From a checkpoint of a small image classifier.
Model: 2.26M parameters, 32-pixel images, arch regnet, norm groupnorm, activation silu, depths [4, 7, 4], widths [80, 160, 320].
Training: adamw at rate 0.0014, 9100 steps, batches of 128.
Data: 48750 training examples, 23.9 epochs.
Rows from block 5 of a small image classifier, named by matrix and row number. Rows with one number belong to one channel. Each number is 128 + 32 x the weight over its row's rms, rounded and kept within 0 to 255. All counts start at 0. Numbers have three digits each.
After each channel's rows are labels from the 100 images, of 14976, where the channel reaches its highest value: "strongest on" is what is common among them; "peak at" is the part of the image that holds the peak. Only what is clearly more common there than usual is listed. The data: streak pictures of flow and ridge fields. In brackets: how many of the 100.
# convs1: grouped (5 groups) 3x3 conv (model.blocks.5.convs.1.weight, 160x32x3x3, standardized in use, each kernel summed), inputs within the group 0-31
# convs2: expand pointwise conv (model.blocks.5.convs.2.weight, 160x160x1x1, standardized in use, transposed), outputs 0-79

convs1.102:116122128101171136091199107090188147124142129104093132197133139130148140104203119141102112107080
convs2.102:076083175131120130157096165155167088147125146063176108142116094169118141090129123112150139123094121160190176162108145130084115123108144100070085149173148163115150101130165094155154101108147124110143133183157121155123136067165113165112110104
strongest on: waves (58); turbulent (36)
peak at: bottom centre (30)

convs1.6:113168138122163084110163163103070149103088099099102076110066135148121083151109157163073134111145
convs2.6:062079076161082079142111081111088111091053089096102134132107099179150146123167114159096179055190141120157143146214137175097160096129136096109066134172172142138090120057119097107186151086143133100100082104083141101099130114099120136098092155
strongest on: delta (57)
peak at: bottom right (69)

convs1.81:088155145131081136110112120125091113139080093173139142155094149076129131136067116154129204150068
convs2.81:090054192152103162169113102133156070210147174093186166125125169097150082121106154153139090126107132151146119167129141112127143159145140100067135165165161163134111073154103129175147145198172160078127140118162188116079177114110124131138139155
strongest on: waves (56); parallel (40)
peak at: middle right (26)

convs1.8:121181128124164082147188175080090157103097130117078112131092115157147076156097137109108166154164
convs2.8:079091114133131132181129165141081131150145140077098152172105131122187098206128137165110170151175144092151155186123122148131119169160122176093095175126100168099115138141150174098139171124093116120068139129135159127099188090141145084129178150
strongest on: turbulent (42)
peak at: bottom right (35); bottom centre (25)

convs1.137:062104145085131070160085144127179111143165157127167100127087139131093182103084115126147157144165
convs2.137:182157065155149105122154135091067171094111084175072106112107157152152201108130127097108136166115109105092175083188059118153149067080067127111146068135117088145129129146131056110092137127112113155104131081104165097167123103111155090099162152
strongest on: pair of whorls (42); whorl (27)
peak at: centre (26)

convs1.16:084161111121132123147159131178120100081153072076127102129115183089159153116181089104159120076110
convs2.16:095112147144144108149135153151214151144110118098184122142133119178134131131141101142107135135103126133126188113158098125076123123091159096128122152166137106116132103130107126133133071121132097157139147176130111163192151070182128173107091139
strongest on: pair of whorls (70)
peak at: top centre (30)

convs1.53:124091077147154158161180145162142158159135069157154104140156148148076174171179109115082138131146
convs2.53:107119095109123148156157138146085134100142154133084128170144103111110080121116195181157082122141106145196144178054107101156108105155069217155066096092081114106120161152163078119115128128093120174109151102116107107150126153086184069084170122
strongest on: pair of whorls (39); turbulent (27)
peak at: bottom centre (42)

convs1.70:171132146113143184083173177058108156104156160149161140134111105088116156156102081179110142145137
convs2.70:144091086130191145140175120052111160127107117164148151081171146144159179103146108148168119176143148136103163167196008114148116093109115071143089112110093084133147130114113117130120115101128134156119114095106099121125136097115173180068114138
strongest on: waves (80)
peak at: middle right (33)

convs1.83:065119144114061155140118098174123143184081121134119112079156169132112096077126171144143152093100
convs2.83:098183166176129107129202146153178148146155122171181147116120111133144123127168183222146148112203187173110114179136114149095136127150122123152165101142150118149108155088117139115121104180129166132149140130104128144118033127123123162171125179
strongest on: turbulent (70); parallel (30)
peak at: bottom right (33)

convs1.66:138152136095126146085122159026110133096160124164126169153104104115144163178126088162091168125140
convs2.66:142099101118180125117137157040112160109093087174150115079163200148165159105135101086114122150115154142097190153163093117134127104103116098154078136133099116101149154128111094108085109042139120202196101093115103161142133093176206212117125122
strongest on: pair of whorls (48); waves (45)
peak at: middle right (25)

convs1.65:141161166067070129105129136105146165196131140172126152142085095141170147140150096143084189128135
convs2.65:145122199161131177175085145145175095230086181111183136134185119109089118127089095133167083145100163140110139147122100083121159115105159104164157151164124147152164069161149135206146138135168125109146155188181160161177208151158099095162109146
strongest on: waves (65)
peak at: top centre (26)

convs1.159:074120137094102117147106127082140100165187146120176147141123181185131171132106126099106132164197
convs2.159:137141146150126106132152111098100158119106109142061126165109127134108177155121142114158115177104125143108182114110143099130130100139108152152137074115121070079100190165070117123075119115133126193119139098150179119114187111173142100136197136
strongest on: pair of whorls (57); whorl (39)
peak at: centre (29)

convs1.141:109069186125104094140126148166137104113165099156153104120148147074112100123119200178147097158172
convs2.141:096140131178183157182131141161122122176119172109124149149156108120097092139131115069120103243116099117144145144120073123097135132139121126155140130109157153114174146160225113096085135157100121176149132176183160160174155096171161101144146175
strongest on: pair of whorls (54)
peak at: middle left (25)

convs1.82:172134154148151133070181186060126144106161155137168129136102093099115138138105057135103105157131
convs2.82:162079144100127095122105110098148113121099112068153124109119181120144118088097114085128133082105089061107132059140133138154119142081123039086085182139115124073142177062115128124124144124106100145112068051138117174097140111115185123175058117
strongest on: waves (100)
peak at: middle right (25)

convs1.33:167077067172142146154168089139128136096085087129145099123126118123070161123165074088096155106110
convs2.33:150109134147112135161182168129120118130141137131102151115156056124154177103131132155116101173117150104095151130119119118147164160067145060166121169127150173100184163096189108146165132166108153175089140129170153171158160092216112111124159168
strongest on: pair of whorls (41)
peak at: top centre (37)

convs1.75:145152205129111157116163162133122198143179180148167173130108114129137136153122098184129174128148
convs2.75:162145057163160153127147137083084166120110083182089133134173137178106152102151156180114115157119133173162166189128066100163175043156089181148076086136129141182095123158080055141158126104135125188129167100155137074129084150016161085098183139
strongest on: pair of whorls (73)
peak at: bottom right (44)

convs1.119:095123111089128112144102181126071108116141098167131092088107124150149142137098080035143174152142
convs2.119:125078137213123120142168067114087095154128150090104183123118110084138097152098104054090154116149111132158079123114058126095101136132146136079141119106139098138176073144059109134137127132117158152071116089191151076080111135143146121118154147
strongest on: turbulent (40); waves (28)
peak at: top left (33); top centre (30)

convs1.79:154129184116144193090108130122124176155150137176139141138092100085161140170100095200128169130155
convs2.79:172191068154172159131164158105105163130100094167081103181168090152101177140127135159191109166098150180140213175128116107181172107147127195170071127150175146135122112162086134146131124082127113194134177147122119086067126156102144109093194140
strongest on: pair of whorls (93)
peak at: bottom right (37); bottom centre (32)

convs1.5:146164132139162086158148156078098173097105108103126108162093097147154089154064141133079170142178
convs2.5:082113113131109113155125129157132104132136127151108124139113123194144130199145118121178192148175155123130191132163123176123160139134143162115136144183177142160135123129143158071139170133052081131123146128129129116137116098136121102128146129
strongest on: parallel (25)
peak at: bottom right (36)

convs1.72:135127146111174159102145154042136107085154143118137157164123074114130176182105097173107163136158
convs2.72:136107113124170099112153124043149156131116067139183123107121200154156138104130097118134135112121165142093146169162090133112156089105112097128078120124132134132182158100111089099116100068143126198216076072160142179165123089157233243122126134
strongest on: waves (100)
peak at: middle right (31)

convs1.151:186170112145123138126178106107062170129113103117109135132172129159133111127146136120140118106020
convs2.151:129147098093115125101110128128119136103139123151120107096108143126101125140118133127166179115129104113114132101134110132117140105115072104161165067137103124138128130113133179135097113112095124150125108097061098082088065186104153153129144124
strongest on: loop (50)
peak at: bottom right (52)

convs1.15:068162102095164119118182166119089122089089105103064094069096117134098096104128136121088110118125
convs2.15:056172097149115126160113150134112108145154121118091128109076126076164118133150132069144148161183141100115135146148135139087110140147120142139130113116118097108087117120133151086120145142087143126053144035142154070098134075073113107120132147
strongest on: turbulent (72)
peak at: bottom right (40)

convs1.39:191125118200134198109191098133102089096110108109123128096087162108109110138103118113087126095119
convs2.39:175161119119112172137124175148067138114137147112074147137150142125118184132141170152193133159133140147125218174090142094137093170128164127143100156118127092103107143140143127113125068093103106148101139147102103095124122154122105154111196138
strongest on: pair of whorls (64)
peak at: middle right (25)

convs1.116:073080121113130130153092161144087127120154059148128096119088135153140134145087103042153172146143
convs2.116:101135101152156158117129142085068144072110147094063106108134154123126149137141111090088150120135097117154149092115119158109088135114145157108096151100118103066078090161111126148125120082147113156102125126151103147162133141133156177149174113
strongest on: pair of whorls (70); whorl (28)
peak at: centre (25)

convs1.64:141165150102112164088127130072137151146136143142148167133066149072185170157107096197112143144142
convs2.64:147147058158150114148161084047081163136121062149085157144100117153166155180169120172120129135173199113129145177165088133138156062141075211101036091140117105079161141167063077128142139125107139144151108105134168166116174156168122099063170159
strongest on: turbulent (50); pair of whorls (30)
peak at: bottom right (47)

convs1.7:122175126142170083119171162089071148093104097088116081126079112137128088151084156154077142113147
convs2.7:080088098160120103165157104112136102119099108090130142120090101163137121138166149165133198069192181122184157156180120160106152104114130116154090114160164151111155120071139094109173139091116148132108095102109150104115105070114132138072113168
strongest on: delta (35); turbulent (25)
peak at: bottom right (50)

convs1.20:093104119077087091127137129117129097157087152163048149074163108134105088087147101131139079156126
convs2.20:127098066166142142138172170095067164094153112160077144136117082161195192105108179175116135191169134107077166151165119110138117146097106080149104107101090144090133134098187135071138099162095131158147149122148146113114112068124092175097147180
strongest on: waves (36); turbulent (34)
peak at: top centre (31)

convs1.9:102171179089166096116174178094152177145069135140139121146105101132133092179116103093145123118076
convs2.9:083029124133135168148113172139106121150136182102099104135102142094135076129060134146102109140101118155255091113085092126113096136160104183120093131091084136058135195162116139138108144113125116122139127119135151162125115117146188093084168133
strongest on: waves (76)
peak at: top centre (32)

convs1.84:167164151119148117084162177041145148133181172154151123142103098099118143138114077102092108156118
convs2.84:127149163122155159113127151146127137127145146115114142099138139072133094110085152136159068142115093149118133118073194060119055117219132153101108112086066084052145134160104121137083102081169160178106115110125134139153090132092173141157158111
strongest on: waves (64)
peak at: middle left (26)

convs1.107:152147156120142101120095092079099139051139087128076108164076166102140105095177109088158136121138
convs2.107:089163109185155118156122107096127153129093115065083106152109116143146118116141067049147116138103132076092174111137169145100129131102174176081052182106110140061147126154051087122089091122097091186215096118160143180182157153148170132149160106
strongest on: pair of whorls (34)
peak at: middle right (25)

convs1.59:189106140174109193143171115114128136100088115118123079137123070094079170127143133080124163114167
convs2.59:113112139158107138126163048147131076163093123108186122129144107114115085078105103136141072145081122124135116126143046071119176112092152107105114145180158156138138081146137153185156096150123105144088087120123129075043105118144117190093090136
strongest on: turbulent (42); spiral (37)
peak at: centre (26)

convs1.32:174160120169100172106139141077095103106120146087054136122101137115093109091079102142170166103158
convs2.32:145160088116102149138103139137089111111089158121110100159133172146147147105162127153180136186123142130101162117133084119104127169089176137132115146126140141134109182120165152141183067086089098153145141040116088114105072130107118145113148121
strongest on: pair of whorls (41); turbulent (31)
peak at: middle right (25)

convs1.58:164069091168122178135162123124115155111116099121124074121111097118070142105153112097108176077187
convs2.58:120087116138121129124138131157101123143093127126118133171147103071105110107071160106124056151083127114141108085089116079086132136112172136135109160149139134113127170164115120158142128132149148178189105080132146153123155101179148143106153117
strongest on: saddle (53); turbulent (25)
peak at: centre (37)

convs1.126:133131102135070123086194128098219120153115171097130123120158082143105111127144131185098149131105
convs2.126:120141149091111134133058197208147113149197169138130058109091114119101106116166159130143120115135147136154154134136124115147156131200106161152179106148146145146117143102237105091125164162095111148132196162159104137171118128115138123164142125
strongest on: parallel (100)
peak at: top centre (28)